From a checkpoint of a small CTC audio transcriber: batches of 128.
Rows from block 5 of a small CTC audio transcriber, named by matrix and row number. Rows with one number within an expert belong to one neuron, the router's apart. Each number is 128 + 24 x the weight over its row's rms, rounded and kept within 0 to 255. All counts start at 0.
Before each expert's rows are labels from the 100 clips, of 14976, where the router gives the expert most weight on average: "peak on" is the class under the peak. Only what is clearly more common there than usual is listed. The data: strings of digits, spoken by a formant synthesiser in many voices.
# router: router (model.blocks.5.mlp.router.weight, 32x192, trained with AdamW), inputs 64-127
# gate: expert gate (model.blocks.5.mlp.gate, 32x96x192), inputs 64-127
# up: expert up (model.blocks.5.mlp.up, 32x96x192), inputs 64-127
# down: expert down (model.blocks.5.mlp.down, 32x192x96, transposed), outputs 64-127

# expert 30
peak on: /i/; /ɔ/
router.30 [140 177 118 117  90 123 124 114 104 127 115 119 103 177 146 122 179 118 145 140 118 144 105 149 120 102 125 166  85 148 127 135 140 124  90 124 104 137 119 150 121 131 119 155 101 162 156 144  82 100 101  96 106 135 110 128 148 125 161  96 140 131 120 133]
gate.0 [ 98 106 122 112 138 152 123 132 115 115 135 113 153 116 119 109  97 211 149 122 156 122 146 129 113 137  85  96 143 143 149 156 140 141 157 146 101 124 116 113 133 126 131 117 141  94 115  93 115 120 159 133 114 107 154 143 137 100  88 111 131  91 156 125]
up.0 [ 75 119 142 121 125  96 126 173 171 129 134 114 114 166 149 133 121 127 121 129 136 141 126 128 149 124 121 112 153 117 123  85 156 131 109 112 159 140  85 101  93  84 112 158 183 121 108 119 134 175 140 175 122 166  93 130 151 111 131 175 129 113 132 112]
down.0 [146 165  94 122 108 130 117 112 139 120 118 112 141  83 134 117 116 135 175 109 143 141 124 142  87 103 178  86 138 130 147 118 120  82 108 134 137 164 167 140 162 145 123 118 135 129  87 144 105 118 120 102 112  73 131 126 147 133 137  84 145 130 132 172]
gate.1 [124 156 154 168  83 151 133 147 132 155 105 134 136  97 122 142 135 124 109 142 152 158 113 130  97 154 116 125 104 145 109 161 128 104 138 143 136 135 184 174 145 173 131 142 115 111 120 131 139 112 117 114 100 118 151  89 119 111 128  96 114 171  97 149]
up.1 [106 170 145 155  98 116 154 140 137 146 119 145 136 116 124 153 133 132 108 137 136 147 104 120 114 136 126  99  98 125  90 169 123  75 108 128 120 148 170 183 133 163 130 152  99 138 110 129 119 117 118 117 104 117 139  74 143  76 146  89 109 165  84 146]
down.1 [101 145 135 184  91 126 152 140 129 151 132 150  99  83 123 161 106 172 175 154 133 153 151 165 135  83  75 102 109 125 102 152 137 111 129 155 135 108 167 153 144 140 123 188 110 191 139 124 110 134 139 105 133 112  87 148 147 142 116 107 136 139 106 143]
gate.2 [147 113 174 145 177 125 108 145 126  97 138 104 159 138 129 106 104 122  96 123 122  96 119 111 106 108  76  98 138 125 185 160 148 121 124 153 101 123 118 169 114 125 109 124 128  89  99 122 126 116 150 144 133 138 127 128 102 125  94 115  91 115 115 123]
up.2 [152 112 175 122 149 143 133 130 144 126 116 117 143 102 131 111 115 114 106 126 156  91 115 133 128 118  85 133 130 148 163 139 145  87 130 128 165 137 131 193 119 138 123 102 110  90 103 144 136 106 159 145 133 134 121 123 101 141 108 103 156 103 117 150]
down.2 [153  89 150 117 162 118  93  72 127 122  68 151 130 146  91 114 114  87 172 113  89 139  81 113 147 145 102 119 131 111  98 104 148  97 154 143 110 141 111 155 129 133 118 146  69 123 123 127  85 121 119 109 129 114 140 122 131 138  77 171 105 142 133 107]
gate.3 [166 126 138 184 139 117 143 115 141 102 105 112 112 145 145 111 117 127 127 148 147 156  96 115 135 208 143 147 119 155 107 142 120 150 108 153 125  94 124 123 123 161 155  97 121 107 121  90 141  82 137 161 132 116 121 100  99 160 124 156 118 148 129 136]
up.3 [101 137 129 185 125 109 160 113 159 128 118 162 136 145 107 156  88 147 102 132 122 125 113 154 151 167 138 121 102 140 119 158 139 136 171 132 177  99 112 146 148 135  73  97 144 142 112 110 177  78 112 107 145 129 125 134 114 151 109 134 109 145 102 106]
down.3 [137 103 144 124 160 111  85 122 106 137 130 129 119 120 143 110  99 115 129 100 110 132  97  82 144 129 114 141 142  94 119 145 115 122 123 165 114 122  65  90 125 152 161 110 137 101  96 106 114 153  95 103  88 131 149 166 124 115  56 167  97 165 104 149]
gate.4 [ 85 108 143  97 156  87 138 150 105 147  62 125 130 109 143 126 133 132  84 115 147 127 112 148 109 164 146 127 118 113  81 148 146 139 119 101 141 136 151 121 110 166 137 171 126 117 156 117 110 147 165 135 129 119 118 124 170  77 142 104 108 118 164 122]
up.4 [116 113 119 140 132 130 152 151 105 125  77 129 143 128 142 151 136 155 123 131 154 112 118 126 118 175 138 132 158 136  86 127 126 133 134  56 176 102 179 103 107 122 133 162 151  98 135  83 117 155 168 131 145 135 116 114 124  91 133 148  83 154 147 139]
down.4 [ 72 104 119 144 127 101 114 111 153 121 160 115  88 149 142 130 124 123  97 154 124 152 112 138 154 135  91 166 110 138 139 154 124 144 168 143 165  82 125 105 135 128 108 157 110 114  60 101 130 159  88  98 111 160 141  99 113 167 101  96 114 153  98 116]
gate.5 [114 100 128  70  95 151  86 110 134 103 160 147 140  88 128 150 101 136 156 111 149 142 145  73 173 130 112 137 114 143 169 119 119 128 145 163 144 133 143 147 137 154  95 114 133 127  99 119 158 127 179 151 149 119 148 137 105 161  78 153 145 111 124 147]
up.5 [115 165 167 160 136 136 158 119 137 123  98 113  95 115 130 136 137 126 130 156 116 132 110 129 124 133 127 156 104 100 101 177 116  98 119 147 122 114 156 148 165 111 125 157 128 127 125 148 133 137 110 117 113 191  85  94 137 128 157  90  99 141  81  76]
down.5 [149 119 132 132 131 126 132 121 112 186 101 109 113 131 122  97 163 112 111 163 134 102 142  73  97 157 136 151 157 128 116  95  81 182 113 114 146 110 102 159 105 138 145 135  98 116 149 105 163 142  94 150 121 164 170 147  78 133 162 193 153 136  96 140]
gate.6 [115 166 120 163 123 137 129 134  78 145 127 156 116  96 133 176 139 134 117 157 132 127 121 101 125 119 177 173 126 149 106 133 123 148 143 116 146  95 137 102 123 128 144 132 118 147 122  82 139 108  97  92 115 153 141 125 140 130 140 173 133 159 123 127]
up.6 [106 154 116 146 102 169 107 123  89 133 143 134 127  97 121 176 134 108 143 174 104 125 124 110 125 107 174 164 106 147 114 179 130 152 127 119 171 106 132 132 122 139 151 127 108 147 104  95 129  95 139  93 106 126 134 164 151 152 151 127 145 102 139 148]
down.6 [128 145 126 156 146 111  95 108 128 174 119 125 111  93 116 137 129 123 117  96 135 134 131  89  90 114 100  85 146 118 142 124 132  94 140 104 110  93 134 137 147 163 166  84 113 138 110 106 127  77 121 117  80 125 118 159 182 148 108 111 121 108 110 124]
gate.7 [104 124 120  86 153 157 158 176 148  97 151 102 124 117 140 164 121 117 144 123 104 163 108  91 109 111 104  89 110 117 179 151 129 132 142 120 160 131 112 119 114 124 155 138 138 103 135  95  95 101 124 126 160 161  99 120  95 130 119 129 156 158 122 128]
up.7 [153 133 137 145 116  76 142 101  92 161 120 150 123  99 164 116 141  88 115 136  80 114 110 137 138 131 162 108  99 109 103 170 130  82 112 116 143  89 149 126 144  97 150 153 116 121 129 122 114 170  92 138 137 148 119 118 123  95 143 100 171 126 124 128]
down.7 [125 109 101 109 135 166  95 131 112 151 107 161 151 171 138 148 109 133 130 130 170 118 165 168 128  96 112 133  85 124 143 119 129 113 103 137 169 149 123 119 142 111  89 147 136 161 136 174 126 131 144 124 132 138 117 152 165 123 152 116 178 116 176 129]

# expert 14
peak on: /n/
router.14 [115 177 126 130  90 133 132 130 126 149 119 135  99 179 125 134 181 137 159 134 128 124 113 155 137  99 112 150  93 145 115 130 141 119 102  92 126 118 102 158 110 144 141 148  94 172 154 150  83 113 100 103 110 130 101 126 157 128 163 104 152 102 112 132]
gate.0 [159 123 101 115 175 119 135 114 142 124 145 113 141 103 144  94 136 140 153  97 165 137 128 128 109 160 108  96 166 128 127 132 119 136 160 149  92 122 114 107 153 154 125 139 171 105  83 148 135 114 150 157 135  98  89 145 133 114 115 110 100 133 109 151]
up.0 [141 144 127 127 130 110 144 145 128 134 128 155 149 107 125 110 122 133 123 107 188 109 102  91 170 158 129 124 184 124  94 111 137 100 171 114 128 158 124 106 129 109 142 129 130 122 130 124 124 115 124 139 120 137 101 163 179  95 118 148 117 168 129  83]
down.0 [ 66 126 142 143 115 169 141 130  95 116 133 119 122 135 107 128 151 142 119 194 163 130 154 152 162 127 118 141  97 125 156 140 142 128  96 112 107 120 121 175 128 109 111 153 137 121  88 109 179 135 109 124 135  86 118 102 140 140 150 103 143 110 105 107]
gate.1 [124 111 119 110 137 150 116  89 163 125 131 112 133  94 151 153 129 143 124 147 160 176 160  95 126 149 136 138 153 102 117 114 126 139 169 148 107  90 145  72 159 158 157 113 132 129 115 120 134 143 145 135 144 112 171 153 100 172 109 152 112 136 139 148]
up.1 [154 127 127 107 132 143  85 161 144  61 172 134 131 149 169 119 100 127  99  90 107 144 117 126 155 144 149 110 136 142 141  92 139  73 176 148 102 112 125  88 178 140 131  88 125 120 149 127 101 106 122 121 136  78 130 149 130 128 130 161 123 155 129 121]
down.1 [ 86 136  91 136  95 154 184 167 135 161 136  79 128 163 127  81 152 136 114 128 161 114 119 137 121 144 152 146 113 135 119 114 142 176 131 114 116 141 122  96 117  93 116 119 143 117 134  93 129 163  94 126 121 130 175 117 137 141 197 125 144 138 129 140]
gate.2 [ 87 116 131 121 164 141 126 171 152 105 135 106 152 113  93 135 121 142 107  98 179 127 133 118 121 148 131  73 131 192 106 103 111 139 153 158 112 166 115 114 145  97 124  87 140  98 127 135 147 170 170 148  97 122 175 137 109 110 136 147 126 150 116 145]
up.2 [145 121 137 117 132 137 100 124 124 116 124 110 139 108 119 125 115  93 143 103 156 109 102 132 124 160 124  79 163 130 117 109 109 135 157 142  96 161 116 118 150 122 166  72 144  69 129 132 115 157 156 131 100  84 168  81  98 129 130 142 100 138 127 142]
down.2 [161 148 155 170 130 143 131 127 117 100 122 128 116 146  92 132 107 127 108 137  80 145 162 147 107 153 129 105 126 144 140 115 142 112 120 162  97 164 128 158 120 153 137 116  95 108  82 121 129 133 153 125 134  96 123 147 137 165 123  97 109  95 115 166]
gate.3 [135 108 124 118 163 156 151 135 136 100 142 115 169 125 127 127 133 104 135 148  97  96  98 144 122 142 116 145 122 177 108 110 136 120 151 122 181 159 145 170 168 133 110 182 136 142  97 122 137 147 130  98  86  73 156 116 139  91 162 151 138 162 157 138]
up.3 [116 120 147 120 120 126 162 147 127 131 170 131  86 199 127 117 106 150 144 143 118 104 121 131  93  78  90 147 142 140 154 153 120 129  92 107  85 135  88 134  84  91 106 137 137 147 151 123  95  84 119 126 128 179 111  88 115 114 146 109 113 122 125 127]
down.3 [135 106 142 142 139  92 132 124 121 109 129 132 139 123 116 108  59 146 140 108 115 133 145 146 136 115 127 122 149 115  85 127 134 118 156 156 156 124 156 112 195 127 129 147 113 115  65 153 140 153 114 141 110 134 148 156 185  97 107 122  87 148 112 140]
gate.4 [115 108  94 137 144 126 154 183 137 134 137 135 107 134 125 116  99 168 143 112 152 103 151 168 129 159 139 128 172 165 128 150 121 176 139  88 112 162  90  99 103 113 164 121 163 155 137 134 144 124 171 122 127 111 157 184 131 109 130 104 116 141 139 108]
up.4 [ 98 123 112 122 134 120 135 168 115 169 127 158 137 125 111 129 132 173 135 109 163 118 143 156 144 138 103 114 140 128 119 140 115 184 115  87 137 169  84  83 107 119 150 143 132 152 140 142 122 154 160 117 120 118 135 159 124 115 158 107 126 122 140 106]
down.4 [144 141 110 113 102 155 142 120  83 130 118 106 160 120 106 149 146 132 170 176 149 125 125 153 135 139 150 121 129  79 148 151 136 125 151 103 160  82 157 130 172 167 111  99  61 118  97 106 113 135 129 112 158 170 151 114  96 110 147 133 100  71 140 141]
gate.5 [114 108 170 138 144 142  99 126 107 114 121 144 154  69 112 138 106 154  91 135 141 149 130  77 137 157  75 139 133 107 125 131  97 132 153 152 138 114 128 109 115 133 122 114 141 102 126  96 160 134 118 146 148 118 141 150  77 139  99 160 113 162 170 101]
up.5 [120 123 125 124 159 105 123 146 102 140 104 123 139 100 145 139 142 107 127 161 154 155 132 114 132 143 137 116 136 111 141 116 108 133 155 134 108 157 119 105 102 108 131 137 166 103 156 119 129 109 103 148 161 142 158 169  79 156 113 179 120 167 122 100]
down.5 [136 138 137 126 162 113 108  99 123 144 135 160 135 122 129 124 154 124 122 144 136 102 159  87 130 126 146  93 107 112  74 121 153 121 122 141 124 141 114 138 125 128 124 114 107 111 140  62 125 125 128 116 127 143 140 144 112 118 125 160 158 147 147 137]
gate.6 [142  74 126 140 155 160 114 131 109  95 152 129 143 106 133 148  67 105 119 116 140 124 124 153 140 151 100 165 146 145 158  98  96 156 131 149 126 111 117  97 148 147 157 102 162  97 103 129 127 155 157 158 108 124 140 143 118 146  77 154  98 109 127 166]
up.6 [ 91 147 104 167 100 135 137 139 100 119 146 139 137 162 101 154 178 142  64 141 131  97 163 143  99 125 147 134  84 166 138 126 122 151 119  85 100 167 120 132  78 115 112 123 129 110 125 120 157 180 111  84 117 128 147 143 122 140 147  95 127 106 164 111]
down.6 [133  98 147 122 177 142 131 161 132  84 121 174 136 146 156  86 103 114 138  76 130 123  75 152 132 131 128 152 137  81 129 100 158  69 133 158 104 132  98 109  89 127 126 162 143 150 125  92 111  85 134 151 112 124 120 115 152 122  86 150 135 156 128 104]
gate.7 [113 100 126 106 124 156 137 161 150 125 131 110 132 167 131 123 165 117 145 159 146  81  61 146 157 117 113 166 124 141 110 125  92 140 152 111 106 115 100 109 115 115  91  92 158 131 125 146 154 152  88 145 128 109 138 100  83 134 127 149 124 135 141 138]
up.7 [139 165 113 128 105 116 139 110 116 141 137 134 128 110 133 143 125 116 116 128 117 159 160  90 152 113 134  95 114  92 140 155 143 115  86 107 113 119 143 163 146 120 126 157 102  93 128 138 117 129 104  85 122 139 130 130 158 156 141  97 149 126 130 138]
down.7 [138 122  95 133 117 121 130 115 112 168  83  70 113 115 176 112 141 122 129 129 124 154 121 157 100  98 124 155 132 144 123 172  76 141 172  76 117 113 150 117 132 110 181 108 138 165 158 137 153 139 140 142 147 111 115 146 156 154  98 100 158 156 172 150]

# expert 10
peak on: /aɪ/
router.10 [152 145 116 120  85 141 106 110  84 102  88 168 101 146 121 132 143 132 127 137 100 162  99 127 112 106 129 162 104 116 114 153 118 149 141 106 152 129 141 109 108 151 169 148 100 141 164 139  89 115  72 107 121 128  93 148  90 156 142 117 137 126 140 127]
gate.0 [119 138 123 168  95 119 109 164 126 109 102 113 110 125 146 123 174 115 128 163 123 119 116 143  84 146 126 110 126 181 148 168 114 181 124 105 112 118 186 135 117 132 151 107 179 100 130 102 141 171 116 136 167 128 158 123  75  84 117 132 149 150 104 105]
up.0 [136 107 155 102 140 124 109 121 143 149 151 126 149 157 147 138 102 108 160 108 135  74  95  80 153 139 102 161 142  91 113  96 147 106 124 137  98 133  80 114 151 109 104 161 117 147 134 147 126 109 125 139  83 122 135 122 151 139 150 147  78 119 108  98]
down.0 [124  81  96 115 115 148 131 135 171 143 156 145 148 152 107  97  99 102 115 156 157  89 121 136 123 173 114 127 147 169 123 120 156 185 100 118 165 124  63 107 106  86 128 122 137 127 125 108 151 131 129 121 135 131 170 168  97 146 131 128 131  95 103  93]
gate.1 [127  96 132 137 125 138 108 163 106 121 135 106 108 108 151 106 139 117 105 146 135 121  98 174 135 147 145 121 137 160 132 140  64 165 139 123  97  93 124 100 135 100 127 132 148 119 122 140 164 152 181 141  87 133 139 116  85 146 109 147 108 102 151 120]
up.1 [137 140 118 168 177 131 127 140 142  74 142 113 124 118 158 131 141 149 119 127 153 132 148 101 104 114 131 110 171 179 119 129 139 150 172 102 112 142 103 123 140 113 138 111 145  92  90 100 147 109 130 180 143  81 156 108 121 115 107  97 101 160 151 124]
down.1 [155 128 204  97 160 166 146 143 139 104 109 118 161 101 104 176 130 134 179 118 132 159 113 124 156 122 106 100 135 118 127 113 118  79 112 114 129 102 128 169 162 144 136 140 169 107 128 120 103 108 136 125 144 138  83 101  98 145 124 145 102 155 129 129]
gate.2 [150 133 144 139  89 140 129 145 167 148  84 120 164 119  94 165 141 104 147 154 114 113 137 140 123 149 107  84 115 165 158 145 138 121 123 100 160  88 178 123 166 148 114 123 137 123 122 141 141 134 140 136 137 111 134 138 120 137 117 114 120  72 134 172]
up.2 [131  89 142 132 155 126 125 134 111 143 161 122 109 142 113 103  96 107  99 118 107 151 114 102 128 128 164 121 146  93 106 133 123 157 185 122  67 151 134 171 117 109 181 118  91 131 128  79 119 109 121 127 110 141 127 110 158 143 110 101 144 104 115 133]
down.2 [114 111 105 167 125 101 111 121 127 145 176  94  88 148 128 157 111 116 113 143 121 125 124 150 124 173 124 125 131 145 110 180 116 116 157 156 143  99 145 138 134 112 109 116 135 143  77 103 155 124  92 117  93 171 138 155  85 161  99 121 124 164 128 100]
gate.3 [124 113 129 131 112 105 151 123  99 155 114 107 115 143 137 131 131  96 109 136 126 141 123 122 116 118 144 132 130 150 135 111  99 155 153  79 183 110 170 151 170 161 126 141  99 103 150 107 119 161 119 137  78 126 181 130 145 109 153 102 113 130 143 193]
up.3 [ 50 137 132 128 100 100 160 138 131 151  78 122 147 118 150 126 144 118 121 136 148  91 166  85 115 179 124 122 112  92 138 112 121 118 130 114 148 135 145 137 122 189 135 114 139  61 140 109  97 141 116 142  77 114 169 130 135 146 156 102 156 127 166 180]
down.3 [106 176 137 132 106 115 150 140 127 134 129 116 110 172 115  77 162 133 123 129 123 155 156 138 111 117 113 117 146 127 150 129 123 115 141 100 115 122 188 138 141 114 129  83 137 160 126 193 125 141 111 110 137 117 121 100 142  80 146 117 167 102 157 137]
gate.4 [112 147 107 144 132 114 120 118 137  90 150 106 108 179  97 111 118 127 123 123 164 109 156 147 117 133 116 139 132 159 186  80 152 186 139 106 156 129 126  94 123 146  99  80 138 133 139 123 123 178 123 137 156 140 128 112 128 106  93 164  91 119 135 106]
up.4 [ 86 125 112 146 134 169 120  97 124 130  98 123 106 120 146 107 111 133 129 120 136 136 182 147 140 120  71 135  96 171 136 113 119 135 164 168 149 169 105 114 110 106 110  91 112 158 165 115 108 148 140 126 122  87 125 124  95 121  93 145  87 134 122  80]
down.4 [171 144 132 106  97 158 179 135 135 115 127 143 154 147 159 143  95 128 173 143 103 114 142 134 114 156 138 116 143 101 147 116 152  93 162 106  88 119 159 113 154 107 131 146 143 110  97 130 123 110 165 148 108 139 128 116 147 137 151  94 114 153 122  98]
gate.5 [143 122 124 134 125 141 143 140 112 135 121 137 132 132 124 108 140 143 103 128 110 100 184 145 124 136 105  97 115 175 112 150 134 118 118 137 169 124 107 169 136  81 112 115 134 142 111 124 141 135 165 150  95  99 150 111 126  92 123  82 132  88 162 166]
up.5 [111 106 113 147 118 119 139 111 125 140 112 150 154  64 163 159 101 103 140 141 175 132 143  88 128 174 169 134 148 135 167 168 128 139 179  84 160 130 166 104 126 154 130 112 148  88 121 102 160 144 121 122 125 119 172 151 139 131 131 115 144 126 111 128]
down.5 [126 162 166 135 129 167 131 140 146 100 146 116 138 135 106 135 134 138 137 131 120  94 129 133 106 113 151 110 173 127 157 125 110 100 122 120  99 107 130 155 119 138 138 147 130 149 159 175 133  73 120 123 161 124 102 131 152 134 145 136 121 124 166 154]
gate.6 [166 131 140 130  97 131 138 111 144 149 111  94 138 181 130 151 132 107 146 175 115 142 108 110 159 126 152 143 108 124  95  94 136 126 118 134 165 122 134 162 111 125 104 135 124  75 171  85 136 163 129  91 156 155 124 137 134 114 144 126 136 159 124 129]
up.6 [170 148 161 138 171 105  91  96 134 101 114 139 120 126 175 114 167 110 143 134 167 129 127 125 128 160 141 129 124 110 132  87  99 144  99 127  78 102 106 126 144  86 139 141 134 164 155  99 133 155 145 124 114 119 119 117 147  99 128 144 123 151 123 107]
down.6 [124 112 122 129 135 134 114 139 135 132 149 173 143 149 166 115 126  98 101 116 128 154 130 130 107 112 131 127 154 112 104  88  82 141 135 170 153 170 123  41 138 155 132 130 153 100 151  90 135 119 141 126 141 173 185 126 110  92 123 142  94 154 155 111]
gate.7 [149 120 109 133 135 153 109 124 116 118 143 139 142  74 115 112 122  92 116 125 141 136 163 126 139 167 133  99 168 149 127 113 132 133 159 139 138 138 137 113 139 109 132 127 127  67 132 101 155 136 172 158 118 125 169 118 102 108 123 116 123 117 156 119]
up.7 [134 156 126 164 115 116 115 101 129 113 147 139 128 128 155  90 150 124 112 138 125 130 122 187 133 143 108 141 128 159 123 169 113 146 131 127 147  82 159 134 160 129 167 115 155 128 131 133 121 143 154 162 129 105 127  95 100 120 120  89 123 123 131 151]
down.7 [142 152 160 121 165 135  75 135 112 102 137 141 165 125 132 142 150 110 157  99 113 160 148 105 157 124 110 114 114 129 156 141 104  95 143 106 124 103 131 175 155 140 141 107 150 120 134 189 116 121 134 119 154 123 111 109 142 131  75 112 135  66 142 137]

# expert 21
peak on: silence
router.21 [129 169 132 112  95 148 132 143 119 141 123 137 107 176 115 131 181 123 148 126 128 124 112 144 137  90 120 154 104 163 142 147 150 138  97 115  97 117  98 130 111 110 129 165 115 171 152 157  91  78 121  91 113 149 107 139 137 132 150 133 169 123 117 120]
gate.0 [139 113 127 142 138 122 122 114  55 152 146 136 109 122 137 169 144 114 153 123 152 101 145 109 142 185 123 101 153 115 136 159 127 140 229  85 156 110 175 152 166 156  78 134 148  96 108 115 162  99 149 131 124 119 132 150 146 127 111 118 140 114 118 137]
up.0 [105 150  97 134 140 134 126 105 162 101  76 140 111 119 133  79 118 159 135 101 150 120 138 132  98  87 135 135 137 112 122  98 142  97  68 148 130 216 121 141  97 114 195 122 146 119 157 134 146 144 118 133 120 130 149 118 134  93 136 104 144 142 121 156]
down.0 [ 98 145 114 111  90 140 153  93 134 116 179 112  94 149 126 106 106 110 148 178 134 139 127  98 132 138 125 144  89 145 162  93 167 107 121 139 165 120 146 142 128 135 154 151 108 118 116 146 115 146 126 134 180 123 130 159 139 152 160 139  95 111  95 120]
gate.1 [163 129  92 120 130 103 148 111 127 118  76 112 109 136 150 131 112 129 149 140 185 164 142 173 122 158  97 151 110 125 154 117 126 152 145  79 117 166 165 131 114 123 114 138 126 111  98 147 127 105 139  95 127 150 139 130 128 128 153 134 136 150  98 149]
up.1 [121 111 129 143 154  87 143  95 130 113 113 101 109 146 165 128 134 115 124 116 138 167 142 139 117 140  74 153 140 118 114  84 126 124 126 111 134 143 138 123  99 143 145 132 157 148 115 142 109 125 126 111 128 160 139 137 141 109 172 144 152 159 116 139]
down.1 [129 101  92 147 145 103 107 119 136 161 109 177 164 155 114 109 130  89 124 161 121 112 125  64 136 133 122  89 120 106 157  77 114 144 116 119 138 202 123 152 156 160 115 142  77 128 146 132 105 117 147  91 160 162 156 128 147 144 153 116 117  67 110 138]
gate.2 [137  94  97 159 114 118 180 138 114  96 158  94  91 149 168 152 130 125 147 142 131 107 120 128 127 129 170 139 162 109  91 125 116 192 154 102 109 181 134 125 160 145 121 137 160 150  94 133 113  99 113 110 123 152 105 115  84 118 103 159  77 153 106  92]
up.2 [180 105 122 118 106  89 156 114 150  92 149 105 109 134 138 151 124 106 128 160 125 101 109 117 134 104 140 108 120 119 138 125 106 134 170  93 170 104 129 133 139  84 119  92 121  93 141 114 146  97  98 152 124 150 142  89  65 121  95 179  88 114 131 126]
down.2 [150 100 123 159 132  84 131 154 119 125 128 151 154  75 134  89 134 152 132 145 180 114 141 191 115 144 164 124 141 149 118 127  93 138 134 160 158 158 123 113 128 146 162 116 119 133 139 129 167  69 168 148 116 113 128 121 103  81 138 133 117 165 166 152]
gate.3 [109 144 105 165 140 117 110 137 105 117 114 107 129 128 159 121 153 110 100 152 137 153 135  95 165 124 144 143 120 144 133 119  99 166 138  59 121 149 161 144 157 141 138 156 128 131 117 137 143 129  56  99 121 157 117 138 120 152  89 139  84 152 121 135]
up.3 [101 130 161  91 134 153 149 114 135 139 141  99 124 140  90 161 108 106 133 154 110  99  86 152 148 124 108 119  96 102 148 164 146  98  94 175 157 122  82 141 132 131 122 113 142 115 113 134 100 112 136 155 131  93 138 128  86 105 188 145 134 143 109 156]
down.3 [ 78 118 102 154 141 140 141 119 157 142 145 145 114 135 166 121 144 105 113 138 111 120 133  98 160 131 123 110 102 125  98 152 131 157 122 154 115 165 109 105 138 113  82 112  98  85 152  94 145 122 120 130 166 123 172 137 121 135 147 103 168  99 157 116]
gate.4 [126 126 132  89 185 140 110  80 160 135 118 123 140 115 148 147  88 138 137 120 162 132 124 116 128 144 111  94 129 106 158 148 139 121 178 123 116 135 145 121 147 118 149  97 111 142 126 130 183 163 143 165 123 132 142 109 125  96 108 123 158 133 105 102]
up.4 [117 121 147 129 148 118 120  91 142 156 119 137 108 125 136 106  92 114 170  92 128 150 133  94  79 154 113 107 150 108 164 135 142 143 183  97 103 131 150 121 160 163 126 133 100 147 122 163 147 142 117 154 143 124 168 122  85 148 131 143 161 125 101 121]
down.4 [142 105 110 134 146 111 151 108 132 164  97 144 145 116 107  93 130 133 162 118 127 147 129 122 130 154 149 145 161  84  91 105 131 112 156 169 112 193 129 129 122 177 128 129  89 104 113  77 105 140 152 137 133 111 171  99 152 163 173 142 161 114 136 158]
gate.5 [105 126 128 143  94 136 173 109 134 140 111 120 145 147  96 144 124 162 154 163 157 149 133 192 141 131 153 166 144 175 108 132 143 117 130 100 114 144 100  98 112 138 132 118 144 153 113 116 113 132 174 108 133 116 124 119 162 146 162 112 155 104 107 138]
up.5 [ 99 164 130 148 102 133 146 102 116 148 123 139 111 144  98  98 154 149 166 118 139 128 153 185 134  89 163 126 151 153 133 155 144 166 134  90 114 149 110 112 103 146 138 116 165 136 141 104 105 129 146 111 115  97 110 126 139 159 166  75 144  93 121 191]
down.5 [168 118 161 100 164 101  88 135 131  73 141 143 169 135 114 121  92 121 107  74 101 122 125 114 118 108 113  90 155 122 135 129 105 107 131 127  98 132 104 108 134 115 145  87 160 119 116 129  73  85 122 110 141 112 116 117 149 103  93 128 112  94 140 111]
gate.6 [113  96 113 140  88 138 119 128 123 164 101 102 119  89 139 107 142 103 133 135 155 150 124 151  97 159 104 126 119 133 130 154 115 166 134 114 105 107 145 132 156 132 137 134 145 162 116  84 110 135  96 119 146  99 120 138 165 155  89 139 151 115 156 100]
up.6 [124 174 161  84 121 122 151 144 142 121 161 102 113 109 139 158 180 116 136 167 169  90 119 102 144 117 143 115 119 149 116  74 112  85 141 152 127 135 118 115 118 126 165 136 122 127 137 161 144 150 157 162 158 110 103 146 105 149 135 111 125 146 123 115]
down.6 [104 113 140  80 110 148  92 142 139 115 139 173 119 163 155 121 123 132 128  89 116 115 164 134 120 124 128 136 116 115 112 103 128 107 135 144 123 140 148 128 160  91 139 108 161 137 112 160 167 118 135 171 145 110  78 154 167 147  90 102 148 159 127 124]
gate.7 [ 86 148 142 125 129 128 101 116 140 134 110 123 138 109 158 132 165  76  66 104 107 167  98 112 110 167 109 118 105 149 146  97 141 135  99 140 109 138 136 109 150 141 107  91 147 104 102  92 187 176 125 172 131 125 161 134 123  96  95 129 103 140 138 115]
up.7 [120  95 101 133 101 126 150 115 130 130 106 128 126 102 127 112 120 106 138 105 147 134 136 183  88 170 135 145 151 162 101 124 129 155 147 104 115 179 115 104 149 157 143 105 139 147 124 134 112 170 124 113 120 118 146 130 169  77 112  78 124 128 165 128]
down.7 [110 129 136 151  95 163 142 110 150 139 116 111 106 145 161 144 132 108 119 157  76 152 122 138  99  94 127 124 111 107 127 152 152 111 135 147 138 100 121 103 169  83  99 128 137 147  98 141 159 148  97 124 138 126 155 149 157 144 131 112  92 121 130 184]